Weights of a small encoder-decoder audio transcriber: mfcc input, 99.3 epochs.
Rows from block 3 of the text decoder of a small encoder-decoder audio transcriber, named by matrix and row number. Rows with one number belong to one neuron. Each number is 128 + 24 x the weight over its row's rms, rounded and kept within 0 to 255. All counts start at 0.
After each neuron's rows are labels from the 100 texts, of 14848, where the neuron reaches its highest value: "fires on" is the input token at the peak. Only what is clearly more common there than usual is listed. The data: telephone keypad tones over noise or synthetic speech.
# fc1: MLP up (decoder.blocks.3.mlp.fc1.weight, 768x256), inputs 128-255
# fc2: MLP down (decoder.blocks.3.mlp.fc2.weight, 256x768, transposed), outputs 128-255

fc1.438 [152 150 104 146 107 114 118 102 122 128 156  96 109 108 149 117 119 113 111 122 109 101 163 117 166 141 114 137 135 126 139 138 128 162 128 104 124 146 110 157 161 156 110 147 129 123 137 165 108 119 132 104 180 120 161 144 151 138 117 146 105 122 108 117  94 133 145  98 149 143 119 164 163 133 113 103 126 138 116 118 142 160 152 123  84 112  99 166 123 171 144 121 161 112 117 121 156 106 121 158 136 128  47 113 119 138 148 133 167 105 137 128 126 146 123 131 139 140 120 147 120 142 150 167 174 124 163 118]
fc2.438 [148 154 156 124 116 116 130 140 167 128 103 143 134 147 134 143 175 123 122 176 140 151 113 127 101 128 155 122 110 166 115 111 129 119 121 164 147 151 149 152 128  91  97 142 115 159  90 139 153 134 105 109 125 144 145  80 106 131  67 126 109 139 135 189 120 127  93 169 134 128 141 132  80 133 140 105 133 125 132 129 117 125  91 121 125 125 133 112 125 115 117 161 129 134 123 129 141 128 167  79 115 134 164 162 126 148 113 150 130 123  94 108 117 129 132  53 117 170  98 145 176 122 134 101 141 194 173 120]
fires on: "4"; "7"; "#"; "*"

fc1.345 [130 126  97 141 141 120 146 138 129 135 152 104 125 121 100 132 132 153 139 109 159 118 120 129 150 131 142 139 144 122 140  74 128 131 144  86  96 168 133  97 141 158 145 141 122 130 101  95 126 145 172 136  93 100  88 160  90 124  81 108 116 117 123 125  93 109 113  83 146 136 110 108 115  99  97 131 161 139 111  94 102 110 156 133 168  99 125 134 123 105 165 155 118 107  93 131 153 130  82 160  93 104 145  81 107 101 178 128 155  84 132 166 109  91 179 124 135 125 148 123 110 151 114 150 135 103 129 174]
fc2.345 [111 133 147 146 152 114 174 134 143 144 122 168 130 151 154 139 103 146 155 162 131 155 154 140 119  68 135 116 121  89 114 138  70 135  84 164 160 120 154 123 159 111 141 115 157 141  93 129 104  96  81 122 124 132 121 114 149 124 130 128 126 146 123 138 105 120  96 160 135 122 139 126 103 161 175 122 110 108 157 103 100 139 107 124 116 150 120 174 105 144 130 123 135 152 132 135 136 156  92 116 147 157 139 138 157  96  73 163 103 125  87 104 163 131 132 134  96 134 127 131 158 126 120 154 132 131 137 141]
fires on: "a"; "c"; "7"; "3"

fc1.695 [115  83  85 116 153 118  76  93 173 135 127  89 102 144 186 139 161 158 154 141 126 146 107 113 110 130 157  65 130 152 180  95 119 142 163 140 142 141 114 143 163 148 158  99 120 128 119 134 129 142  99 137 135 152  93 125 104 125 134 152 119  98  57 130 119 132 133 152 159 163 149  92  78 172 109 106 142 112 145 129 158 144 144 117 133 146 117 152 144 110 124 144 155 103  98 108 110 130 107 131 160 164 136 137 141  98 131 163 100 114 127 111 130 130 124 119 143 137 143 145 143 163  67 162  99 142  82 125]
fc2.695 [124 155 151 175 139 127 164 145  75 135 165 135 156  90 123 126  97 123 156 124 136 109 138 145 146 113  95 207 115 125  83 144 130 128 113 138 102 146 125 150 104 120  99 183 124 154 158 158 116 109 140  83 132 122 154 156 117 108  88 134 130 155 184 130 129 128 115 119  95  81 104 155 175  72 187 139 133 146 138 134 104 121 108 137 141 128 119 115 124 133 143 115 106 154 155 155 161 132 138 109  99  86 117 148 129 108 148 106 138 148 133 141 110 130 118 169 101 124 129 118 115  82 136 108 141 124 182 140]
fires on: "b"; "c"; "d"; "#"

fc1.100 [106  89 150  63 155 133 134 119 141 154 139 131 108 151 116 112  86 147 139 185 172  92 146  78 125 146 147 137  84 137 143 115 141 111 103 133 147 118 150 133 136  89 144 188 113 102 122 102 144 141 100 139 142 123 106 162  84 144 111 157 138 126 131 176 116 131 140 116 124 126 133 155 167 121 120  92 128 103  55 158 125 136 144 117 112 109 113 150 141 119 155 164 113 131 133 110 117 140 124 139 115  97 146 150 161 115 126 131 135 158 153  95 129  73 115 108 116  91 111 138 129 125 168 157 106 127 150 134]
fc2.100 [126 167 155 180 114 121 101 122 121  81 130 113 154 149 129 169 134  76  96  88 117 170 139 143 128 131 133 103 195 133 134 148 114 166 130 130 104 129 113 136 141 143 103  69 167 161 125 150 143 135 148 149 109 135 146  93 134 107 160 100 102 145 150 114 133 119 121 105 108 134 134 108  89  95 125 171 140 145 191 129 107 143 104 126 160 108 125 122 104 128  94  93 124 132 135 142  95 136 118 131 146 160 138 148 101 147 152 151 145 116 114 152 131 167 131 156 129 154 132 115 125 124  61  92 138 108 145 114]
fires on: "6"; "8"; "*"; "2"

fc1.245 [ 73  90 198 150 101 129 140 110  87 135 140 105 117 146 111 129  92 124 116 162 120 106 152 114 141 129  99 174 122 140 137  88 183 158  95 127 117  94 137 141 139 132 115 145 114 154  90 195 112 102 159 154 146 129  95 111 152 144 120 132 133 145 132  96  75 138 137 115 145 125 112 149  93 129 171 146 125  88 103 160 136 119 134 145 139 122 109 143 127 159 143 129 145 100 129 129 120 142  81 131  88 114 133 151 125 132 186  87 150 154 135 120 110 146  89 117 129 129 180 122 114 155 147  62 145  98 108 131]
fc2.245 [172 154 103 138 116 115 120 136 118  89 100 107 136 136 151 173 146 139 138 134 110 174 114 116 137 159 119 107 129 142 143 149  64  74 148 123 133 121 107 156 114 131 123 147 137 124 151 110 145 139  95 112 136 100 152 135 122 126 151 111 143 117 135 121 139 115 103 123 112 115 133 100 127 136  89 114 102 143 161 124 145 147 140 154 145  89 143 155 165 135  90 107 118 175 108  99 120 103 104 160 107 129 137 145 152 109 114 157  64  94 100 151 129 100 165 144 110 119  60 101 144 131 113 186 103 172 124 117]
fires on: "3"; "5"; "6"; "#"

fc1.122 [135 163 168 108 152 113 126 143 114 103 122 136 119 107 137 142  94 167 126 158 152  90 151 141 101 176 151  95 127 115  96 145 122 126 158 142 100 145 107 121 135 164 131 130 152  88  81  85 120 117 104 160  73 162 131 151 132 117 128 108 127 111 151 133 113 163 149 108 142 196 132 130 149 154 120 122 147 118 129 135 113 128 159  98 120 178 137 136 159 143 145 121 116 146 139  87 157 125 141 134 110 142 165 106 149 147 113 141 108 164  83 101 134 151 163 123 132 127 125 133 117 110 136 149 119 159 155  99]
fc2.122 [142  95 109 135 115 119 118 124 143 163 157 108 181 159 137 129 169  69 138 127 126 183 134 120 152 121 110 143 126 157 139 129 103 126 126 104 152 137 143 139 140  99 142 131 107 172 190 166 130 114 150 120 164  89 137 111 130 122 119 136 132 151 130 120 134 127 123 121 106  78 123 134 136  80 123 156 105 123 135 141  89 141  92 162 124  82 124 165  84 113 104 131 128 113 123 175 113 116 103 144 155 131 105 150 105  94 134 108 145 106 175 147 141 101 101 135 113 114 124 155 124 116 124 121 160  92 122 154]
fires on: "6"; "0"; "9"

fc1.249 [166 110 108 130 145 147 129 140 125 129 114  86 119 102 155 129 109 168  67 102 111 139 107 134 147 140 145 119  84 163 130 171  94 118 123 134 104 155  76 142 130 108 160 119 121 110 145 145 156 121 142 103  93 103 164 195 119 118 141 146  95 105 156 141 160  79 137 173  83 136 143 140 123 112 140 177 136 144 133 136 132 138 146 116 127 150 154 108 128 127 152 141  93 124 134 136 130 109 158 111 138 123 113 137 161 144 117 123 127 185 161 103 129 103 148 158 109  86 135 149 154  89 119 144 126 130 147 118]
fc2.249 [ 90 176 121 129 130 113 139 127  82 145 101 152 143 138 111 136  99  83 185 140 115 153 142 122 110 143 118 110 184 117 147 134 180 134 136 111 169 111 166 102 106 137 120 174 134 134  92 106 108 131 126 165 126 148  76 102 117 129 127  99 181 134  98 133 119 163 109  46 136 146 156 113 144 140 151  90 141 101 114 136 107 146 107  97 100 117 130 172 123 124 102 102 137 133 150  92  90 132 129 116 130 152 126 128 111 126 105 133 110  98  80 156 116 119 133 108 150 170 146 125 141 190 103 130 154 154 144 125]
fires on: "6"; "a"; "2"

fc1.127 [126 174 122 130 123 145 131 122 107 144 120 116 101 118 145 125 116 129 114  97 146 115  96 110 119 115  98 101 149  92  92 120 118 131 157 178 150 121 117 142 130 149 111 114 134  70 130 138 116 149 159 122 161 161 149 151 148 145 154 132 127 141 112  73 158 128 158 116 117 102 116  90  59 110 145 110 155 133 125  75 127 104 141 122 114 126 140 142 134  82 113 107 134 115 182 137 157 135 132 127 180 146 132 138 118 187  93 142 124  93 129 135  76 123 143 121  68  99 103  88 142 170 163 145 138 106 153 128]
fc2.127 [115 105 105  97 122 175 117 108 118 144 130 125 147 144 122 133 154 138 132 172 142 169 126 126 136 119 160 118 114 131 120 112 133 132  97 100 141 155 124 110 122 148  74  96 136 150 120 108 159 138 127 143 138 115 150 110 111  78 104 140 166 163  89 131 130 138 127 119  84 135 141 128 131 112 138 142 126 126 105  62 176 120 157  59 120 135  97 147 120 126 158 130  84 186 154 155 120 155 127 155 163 126 168 127 157 112 110 146  91 128  99  84 151 116 131 131  67 129 106  83 114 136 121 132 164 146 150 113]
fires on: "4"; "1"; "6"

fc1.110 [131 112 156 151 123 147 156 125  96 176 169 144 178 177 142 126 121 177 125 126  99 150 157 135 141 125 109 129 161 118 152 111 112 164  59 173  64 138 102 157  87 141 107 155  90  75 122 123 129 162 151 168 150  95 123 118 158 116 130 131 106 142 151 157 137 152 117 106  97 137 143 111 144 138 139 174 110 140 117  84 118 144  98 121 147 143 114 119 149 132 144 121  97 131 162 127 158 161 134 137 115 160 110 102 124 115 108 124 113 159 158 112  88 112 133 108 144 126 173 123 126 155 100 105 107 107  99 117]
fc2.110 [144 144 124 105 139 104 106 113 147  86 102 116  92  84 109 143 125  98 116 128 135  99  95 119 101 143 163 119 116 123 113 144 151  76 165  86 197 148 125  98 116  98 106 111 165 184 132 130 113 108 118 129 123 162 109 111 103 142 144 156 131 112  92 115 140  99 119 150 168 142  97 139  94 101 113 125 148 117 142 183 146 112 124 119 121 113 115 169  91 175 137 151 141 143 121 153 101 100  90 154 125 103 146 132 152 126 140 120 142 128  92 134 138 132  68 133  83 107  90 140 120 138 138 124 130 113 167 124]
fires on: "6"; "#"; "5"

fc1.235 [102 125 120 136  93 115 113 136 125 108 143  99  98 149 149 128 156 115 128  91 141 115 153 151 138 147 112 113 123 147 179 149 153 154 154 133  72 136 144 146  97 139 110 163 135 147 130 139 129  95 113 138 127 157 178 149 145  99 107 165 122 166 158 117 139 119 119 107 117  89 110 162 116  73 158 149 134 156 122 101  96 122 142 110 117 113 118 150  98 138 132 131  47 188 138 108 127 122 111 142 147 106 156 118 145 146 127 114 104 133 152 150 136  89  87 152 137 138 123 112 103  99  60 156 158 172 146 140]
fc2.235 [ 98 102 127 145 152 100 123 103 129 115  51 108 120 160 136  88 133  95 110 138  95 120  90 131 124  92 127 139 116 111 139 165 101  81 119 112 129 146 100 167 144 168 134 105 129 138 171 124 129 165 119 132 131 148 114 170 173 138 130  76 112 137 142 157 150  96 163 121  77 141  62 108 101  97  97 131 119 163 132 108 100 155 112 127  84 108 156 151  97  91 114  80 145 141 118 114 109 136 132 125 158 146 108 126  91 138 109 118 122  92 111 106 152 140 102 117 135 161 129 115 156 162 173 128 116 101 117 125]
fires on: "3"; "4"; "#"; "7"

fc1.464 [143 152 118 131 144 123 125 121 103 177 167 105 118 141 139 144  98 150 121  92 169 131  86 127 115  87 169 119 104 140 132 161 101 166 119 146  61 140  75 167 124 121 172 107 136 190 118 102 121 103 129 118 122 138 143 130  96  69 141 127 171 103 120  84 113 137 135 177 129 149 100 162 125 136 136 121 144 171 160 132 106 121 129  82 135  95 115 131 132 102 115 150 154 120 150 107 169 163 130 177 152 167 167 158 163 131 152 151 124 149 125 136  91 134 157 138 108 101 120 126 150 104  97 165 131 131 122 143]
fc2.464 [108 105 161 133 141  99 108 153 135  77 111 126 135 118 102 138 132 111 138 168  98 127 139 142 144 166 123 159 150 135 117 120 142  83 149 131 195 171 156 106 125 151  91 123 142  80 147 143 153 160 136 149 139 120 145 112 163 160 109 141 102 131 137 138 158 162 108  71 134 110 143 111 109 125 114 140 140 105  97 141 106 143 140 192 129 144 141 143  96 127 116  94 104 129 123 153  86  80 139  61 115 105  93 113 103 139 117 132  96 105 103 141 182 137 105 119 157 147 150 132 127 161 165 118  88 131 105 101]
fires on: "a"; "9"; "c"

fc1.462 [124 121 143 139 106 130  86 129 119 168 145 120 136 133 160 110 141 132 133 105 157 157 114 109 107 126 112  92 137 109 145 116 146 134 136 157 133 138 107 137 133 136 143 125 129  40 115 149 125 147 134 164 118 114 136 135 150 136 133 146 129 117 113 134 117 143 133 134 171 140 139 107  60 146 136 191 146 128 132 142 149  93 145 129 114 144  75 178 135  84 158 130 121 151 107 142 111 137  90 112 135 147 136 140 120 135 120 118 175 155 121 125  94 150  80 149 144  97 130 140 139 157  84 149 152 141 133 122]
fc2.462 [147 163  96 107 161 114 158 113 132 108  79 114 102 128 138 140 145 123 102 140 114 106 115 103 150 156 174 136 121 137 127 131 132 121 105  94 149  87 140 135 152 112 106 148 114 172 121 142 132 157 112 132 155 167 117 132 121 160 120  86 127 119 172 129 178 141 109 117  85 166 143 150 137  75 126  96 121 110 128 159 149 149 119 141 126  74 166 109 148 129  80 113 109  98 132 130 112 105 152 161 132 133 145 128 121 139 140 135 103 123 163 149 121 142 154  85 107 189 134 109 156 152 156 152 100 155 164 169]
fires on: "b"; "d"; "8"; "a"

fc1.448 [147 109 111 148 120  90 184 147 142 147 145 156  80 127 124 117 101 158 139 142 169 112 145 136 107 133 124 119 142 152 152 116 137 125 123 106 114  85 119 166  83 124 109 129 135 123 117 138 113 159 129  86  99 124 141 122 125 156 123  90 161 140 142 147 104 139  82 117 137 127 128 161 123 153 107 148 128 132 126 106 142 150 113 131 102 126 101 117 120 107 126 134 114 130  88 135  87  98  83 128 143 178 108 146 103 176  92  65 159  96 115 138 112  78 138 109 144 149 161 187  84 128 134 150 136 111 137 127]
fc2.448 [140 130 131 125 130 110 151 142 147 111 143 131  87 121 138 164  87 170  86 133 147 113 127 148 132 132 139 123 130 129 110 135 145 147 141 140 129  97 120 105  57 128 132 105 158 181 118 163 147 152 154 100 113 116 165  95 168 158 188 123 145 141 130 149 167 139  67 101 132 125 131 140 108 136 100 159 120 148 126 132 116 127 119 145  91  97 111 105 142 137 140 139  98 112 113  85 116 172  93 133 173 132  88 150 108 106 138  94 124 125 126  99 158  82 143 125 147 137 177 156 112 115 168  93 171 118 152 142]
fires on: "3"; "6"; "8"

fc1.548 [163 123 119 136 136 114 115 106 156 138 143 119 149 130 103 113  80 144 136 116 159 126 130 122 132 114 157 134  91 111 133 127 178 151 136 139 130 144 107 134 167 114 156 103 174 151  90 148 138 116 159 131  99 107  89 109 154 122 128 101 149 184 150 130 131 124 149 134  93 160 140  90 154 105 121 101 133 139 128 135 139 122 147 108 133 145 119 150 161 107 130 172 138 148 115 146 146 131 160 138 105 125 136 153 153 147 142 139 130 139 142 134 138 148 167 161 112 135  95 143 115 138 132 101  85 152 118 137]
fc2.548 [114 162 137 136 126 121 148 145 106 111 126 151 122 148 119 163 171 123 146 144 106 141  99 122 135 140  96 150 176 124 106 123  75  93 142 125 124 148 144 117 125 123 109 135  77 104 168 103 141 122  86 142 136 116 166 138 103 155 134 146 102 102 100 139 126 105 139 119 152  85 126 166 124 133 133 162 155 121 137 128 119 124 143 132 151 114 158  70  90 120 142  69 112 125 166 107  87 118  99 123 142 155 124 128  90 111 115 135 104 151 121 110 130 135 127 101 128 133 140 111 154 127  99 162 147 105 137 120]
fires on: "a"; "8"; "b"

fc1.248 [106 114  79 139 152 140 167 131 170 123  98 161 133 130 134 129  89 114 101 112 142 163 126 116 133 115 157 119 126 123 144 142 113 124 162 149 128 139 148 163 166 136 124 106 149  67 114 159 133 128 113 175 153 133 166 103 115 101 156 155 154  68 115 124 112 128 110 139 112 153 176 131 146 162 129 135 109 122  62  67 134 130 127  98 119 145 118  84 137 127 132 126 158 119 155 110 159 147 163 121  88 138 123  93 126  91 139 130 146 141 126  83 101 134 142 133 183 121 128 122 111 123 132 130  95 104 147 125]
fc2.248 [128 110 169 150  58 109  99 147  85 130 186 119 130 147 156 148 149  99 143 143 146  97 132 169 114 139 109 116 138 179 137 122 159 122  79  97 118 133  91  95  87 100 119 171 133 175 121 119 146 139 132 102  78  98 108 145 121 166 125 124  83 170 135 128 137 143 120 120 106 137  69 125  93 116 137 122 135 122 173 186 103 133 111 125 152 120 145 189 119 124 150 122 130 132 103 151 117  94 104 161 154 102 136 123 105 147 117 149 128 119 139 177 129 151 143 138  83 113 144 153 124 161 126 126 144 122 112 119]
fires on: "6"; "9"; "b"

fc1.485 [116 141 162 136 124 131 132 114 124 154 121 124 133 106 125 141 151 111 112  99 126 115 132 143  95 153 131 151 107 121 154 143 115 103 122 139 105 142 157 136 169 148 100 144 143  95 118 119 171 156 137 164 114 121 136 159 117 138 120 128 139 147 146 162 136 138 135 130 131 167 108 163 127 117 126 103 100 139 120 129 156 130 138 123 105 190 118 125 107 109 141 139 133 164 145 144 157 147 105 134 143 153 160 163 124  88  78 148 151 113 103 143 166 177 114 136 110 121 111 114 153 107 130 151 138 176 153 158]
fc2.485 [136 130 113 121 111 125 108 121 156 102 149 111 130 176 100 110 110 113 146 131  95 139 125 101 150  95 110 100 167 136 142 147 146 167 143 123 138  94 105 163  90 119 151 111 122 166 121 152 132 110 124 116 129 119 105 130 149 133 104  90 103 161 107  83 133 123 114 143 139  93 147 102 141 128 127 131 121 131 138 116 113 140 147 120 165 108 158 167 144 120 102 133 113 109 124 137 100 109 164 123 144 128  96 110 136 174 158  99 103 121 146 123 128  61 166 128 115 121 163 160 106 127 109 122 118  91 109  89]
fires on: "6"; "1"; "a"

fc1.504 [120 128  96 107 109 152  94 134 115 145 173 112 140 119 136 139 123 150  91 130 132 120 154 134 138 151 107 110 126 137  93 123 121 153 105 120 136 166 138 125 162 137 115 149 157 105 145 103 137 135 141  99 119 135 119 154 163 137 184 137 148 186 170 119 126 113 115  97 123 140 159 108 135 125 138 176 160  63 121 140 160 151 127 169 108 143 101 155  86 144 141 123 116 136 135 109 137 104 109  97 113 136 140 111 150 114 130 140 100 154 132 100 122 155  94 146 169  89 108 174 116 120 107 167 170 110 165 122]
fc2.504 [124 165 121 123 157 120 125 151  93  99 129  69 116 140 136 132 121  78 107 145 146 155 127 149 119 131 131 133 138 153 110 135 149 148 126 138  78 134 110 130 128 135 115 130 127 144 142 158 161 157 117  83 157 120 176 101 114 145 112 134 112 128 117 113 139 109 107 133 132 121  98 135  94 132  90 145 130 147 123 111 159 137 130 121 174 126 172 147 138 120 103 108 136 151 140 105 113  37 127 141 100 147 136 111 103 147 128 122 125 100 105 111  73  80 149 110 135 141 114  98 119 130 117 128 120 133 165 119]
fires on: "6"; "#"

fc1.715 [132 138  70 144 136  73 112 135 104 142 104 115 105 138 159 121 141  77 131 141 150 129 124 149 121 110 114 129 150 121 153 144 107 134 156 113 150 134 100 118 126 113 132  93 108 102 141 141 154 180 104 103 153  85 139 128 163 126 112 130 154 145 118 118  75 156 146 192 119 129 129 109 116 154 127 167 139 116 148 142 103 151 113 122 151 119 149 134 129 157 140 141 135  88 137 113 128 121  98 180 117 164 174 118 122  83 139 130 136 157 113 146 117 157 118 133 143 117 121 177 108 141  83 148  79  91 126 123]
fc2.715 [161 143 126 129  98 129 133 105 137 148 152 135 162 142 136 104 154 144 114 141 156 104 107 157 107 176 157 110 121 141 195 110 109  90 100 139  99 129 120 152 116 144 133 127 156 128 139 114 130 136 110 156 132 180  86 146 130 173 175 133 152 123 142 123 122 105  87 151 127 118 127 118 142 116 139  73  91 148 145 154 123 115 129 146 114 120 127 148 103 107 101 131  93 111 139 137 126  92 159 118 133 140  96  93 122 108 115 127  85  78  76 120 151  98 139  91 104 160 172 109 139 153 137 126 134 130  84 136]
fires on: "b"; "c"; "a"; "6"

fc1.666 [100 147 100 143 128 158 115 143 158  98 149 104 117 144 157  97  93 130 155 127 105 140 130 170 105 130  90 116 146 131 143 151 183 127 126 120 147 138 153 123 121 121 163 154 160 131 126  92 165 127 150 127 157 138 124 134 124 107  89 121 124 112 126  79  99 162 110 132 129 155  75 114 128 157 164 155 119 107 135 114 132 105 138  78 153 119 131 119 140  56 119 151 148 128 141 112 108 100 116 143 116 125 156 121 123 168 139 114 135 150  99 141  86  92 105 148 118 114 102  91 184 131 117 153 185 126  98 113]
fc2.666 [171 118 133 141 117  98 150  87 106 148  71 129 126 112 127 173 133 135 141 125 147 122 103  98 175 120 174 139 116 112 114 158 118 144 130 144 118  89  99 158 144 118  88  89  79 128 113 105 124 121  99 132 119 117  87 110 126 155 148 163 112 117 126 157 149 102 143 133 108 123 143 181 118  96 110 139 120 125  74 129 117 150  95 162 138 147 139 143 153 164 136 121  69 129  99 160 121 156 127 143 149 145 109 132 110 102 112 111 103 122 135 155 152 155 133 126 153 140 131 144 105 117 117 113  90 166 134 155]
fires on: "3"; "#"; "4"

fc1.763 [ 86 142  87 142 161 130 122 161  80  81 117 161 153 168 121 135  88 115  80 145 146 128 139  99 146 123  90 153 113 125 134 133 130 118 157 135 138 129 125 133  76 119  79  99 118 129 156 162 130 124 107 127 144 132 147  97 133 131  86 124 106 158 111 112  99 131 135 102 163 132 140 138 122 142 106 159 119 150 112 138  93 102 118 102 121 146 156 127 159 154 117 146 117 125 151  84 145 133 137 116 135 139 139 152 103 129 150 129 112 142 148 162 162 173 129 147 118 130 190 160 143 132  87 146 140  98 146 138]
fc2.763 [114 126 110 116 128 138 173 157 162 116  93 119 145 137 160  84 141 165  95 107 126 169 202 121 153 130 117  97 104  89 112 119 144 114 143 101 121 118 134 165 112 127 154 111 188 116  94 140 164 138 142 136  82 112 111 135 113 175 122 118 131 118 134 141 127 156 152  95 136  94 128  85 155 154 162 147 156 112 167 144 164 138 165 128  88 118 106 130 131 130  79 131 113  98 122 124  87 117 107 171 107 151 116 135 160 121 123 106 208 115  90  93 105 154 107 117 124 116 128 151 148 137 111 121 120 139  81 114]
fires on: "3"; "8"; "7"; "*"

fc1.115 [136 115  93 120 120 134 115 131 108 149 138  96 109 136 130  97 131 123  87 103 158 133 107 134 127 161 158 119 143 128 140 198 131  92 138  86 118  81 104 124 144 124 131 132 160 120 124 136 128 110 120 131 121 104 154 134 155 145 115 119  82 132 131 112 127 106  96 136  99 177 112 120 135  89 123 193 120 141 132 130 156 167 122  87 146 112 139 141 109 156 140 139 111 148  82 147  83 126 161 112 134  97  94 127 118 132 148 112 125 111 131 108 144  98 160 170 177 157  93 139 172 158 128 147 157 157 137 128]
fc2.115 [157 172 178 118 113  96 130 124 158 129  85 134  75  96 128 103  99  96 126 139 110 157 153 155  94 152 118 108 101 103  93 134 127 156 129 131 146 129 117 136 137 146 136 129 146  91  93 117 152 133 145 149 152  98 126 143  69 124 135 105 107 124 133 114 144 128 153 101 149  87  96 140  94 114 145 125 103 177 115 133 125 127 143 168 113 166 120 109  99 118  99 113 110 139 159  99 110 160 103 154 107 132 165 151 142 155  99 111 147 139 124 141 101 160 102 158 130 131 108 129 142 111 105 106 163 127 123 120]
fires on: "b"; "9"; "#"

fc1.220 [141  67 141 141 163 142 108 113 136 128 151 147 120 121 128 119 118 127 152 135 143 113 172 137 141 122  70 133  93 140 124 138 127 148 108 113 120 111 122 136 136 120 168 124 141 168 109 134 133 130 124 106 126 136 104 188 124 111 139 131 145 101 168 105  95 127 113 128 160 150 124 138 123 141 108 102 127 140 115 158 158 127 116 110 119 121 120 151 178  97 138 100 108 112 126 130  96 128  86 142 143 149 110  88  88 187 161 130 155 117 137 157  69 117 110 120 126 136 129  89 124 147 164 120 114 109 124 119]
fc2.220 [118 139 132 183 109  86 176 152 109  91 118 148 114 119 145 140 125 114 113 136  86  88 112 134 135 126 154 117 132 150 106  96 111 122 130 169 133 100 159 110  99  87 110 154 133 162 108 160 146 127 118 128 102 137 159 122 149 185 167 121 149 124 147 187 131 156 131 135 111 124 111 128  98  96 105 105  67 166 140  93 104 144 142 122 157 185 107 176 141 128 163 150 133 128 131 127 118 123 146 105 146 133 108 154  85 114  76 108 144 128 109 114 160 102 105 114  80 121  79 114 122 131 145 129 148 147 120 131]
fires on: "b"; "a"; "c"

fc1.265 [130  88 120 133 120 121 144 132 132  97 112 146 107  90 156 108 132 151  99 148 111 179 110 108 126 169 131  95 132 146 131 139 125 145 127 159 140  82  88  95 119 137 163  76  93  38 138 118 128 115 127 112 185 168 145 138 121 136 129 142 116 130  94 143 153 150 179 125 129  97 105 134 115 155  96 110 131 117  95 114 154 136 118 127 107 144 114 158 184 105 122 134 130 112 117 150 124 113 168 139 145 126 150 131 120 127 104 150 158 158 105 112 103 135  89 143 108 151 178  71 120 118 111 158 134 130 123 146]
fc2.265 [118 116 154 129 127 148 121  97 124  92 157 133 168 145 124 153 130  85 147 112 159 118 142 113 135 111 121 160  96 106 181  98 123 144 130 126 134 123 143 153 106 123  56  88 184 170 118 127 137 123 104 142 114 167 134 112 148 151 125 145 113 160 119 133 134 153 124 136  98 163 130 140  88  92 101 132 102 100 118 129 105 140 143 112  92  78 113 101 132 143 144 124 137 136 108 152 144 169 131 118 163 166 100 113 146  79  61 152 133  99  99 104 102 148 154 130 128 129  72 143 145 139 122 108 138 138 172 114]
fires on: "4"; "2"; "3"; "0"

fc1.150 [111 105 121 133 116 136 132 160 147 126  85 142 147 140 157 122 134 123  97 127 111 139 129 118 109 134 123 172 154 158 153 134 167  93 153 161  98 145 136 146 176 183 116 144 152  92 110 133 102 159  96 150 106 149  80 127 154 171 154 104 131 110 155 101 112  82 125 115 158 109 157 155  82 184 136 107 139 113 138 157  98  58 163 135 121 167  85  95 130  93 160 136 116 118 191 162 122 124 140 130 143 128 156 143  90 169 112 127 156 156 156 152 115 125 146 139  87 125 122 138 146 114 110 101  93 116 124 112]
fc2.150 [126 162 135 114 167 139 103  86  99 119 130 150 147 108 158 159 158 102 162 137 138 169 134 132 143 144 186 132 126 109 121 131 172 125 107 124 122 120 132 149 139 130  64 141 105 137 130 145  70  82 122 150 116 142 125 132 134 106 136 140 108 137 111 134 183  99 162 148 123 160 128 117 172 113  95 103 127  72 144 122 114 103 112 126 125 142 160 120 142 180 124  81 126 172 146 120 120 109  90 140 142 161 108 106 105 110  87 143 109 108 160  73 144  87 128 116 111 112  99 129 148 116 124 161 132 136 137 136]
fires on: "3"; "6"; "2"

fc1.674 [127 120 152  92 138 159 105 134 109 108  83 123  92 148 104 110 164  91 148 149 127 133 123 108 129 100 130 122 151  92 121 152 157 107 144 122 156 130 114 123 172  90 154 131 131  68 151 133 175 158 117 126 142 140 144 121 148 122 175 144  97 119 146 137 123 165 113 102 135 114  98 123 139 160 119 125  71 117  99 101 113 136 147  76 105 126 102 103 114  93 119 141 164 167 159 115 119 139 138 148 100 117 166 140 167 129 142 157 179  86 105 155 132  98 144 138 117 111 127 163 189 160 174 131 161 107 146 158]
fc2.674 [148 111 146 144 135 148 149 120 166 143 173 123 189 152 122 169  85 127 131 126 157 133 123 171 141 171 140 134 107 133 139 117 108 156 120 129 122  99 148 147 124 164 145 109 154 143 115 120  91 108 126 142 121 122 145 114 120 143 115 105 141 124 111 108 141  96 162 153 113 146 126 121 145  92 120 122 177 145  97 162 136 115 153 182 125 130 152 161 137 158 132 139 132 119 120 149 117 112 126 130 147 130  91 152  72  93 104 122 100 133 159  66 164 137 118 126 134 150 102  66  95 111 115 115 110 156 108 120]
fires on: "b"; "4"; "3"; "d"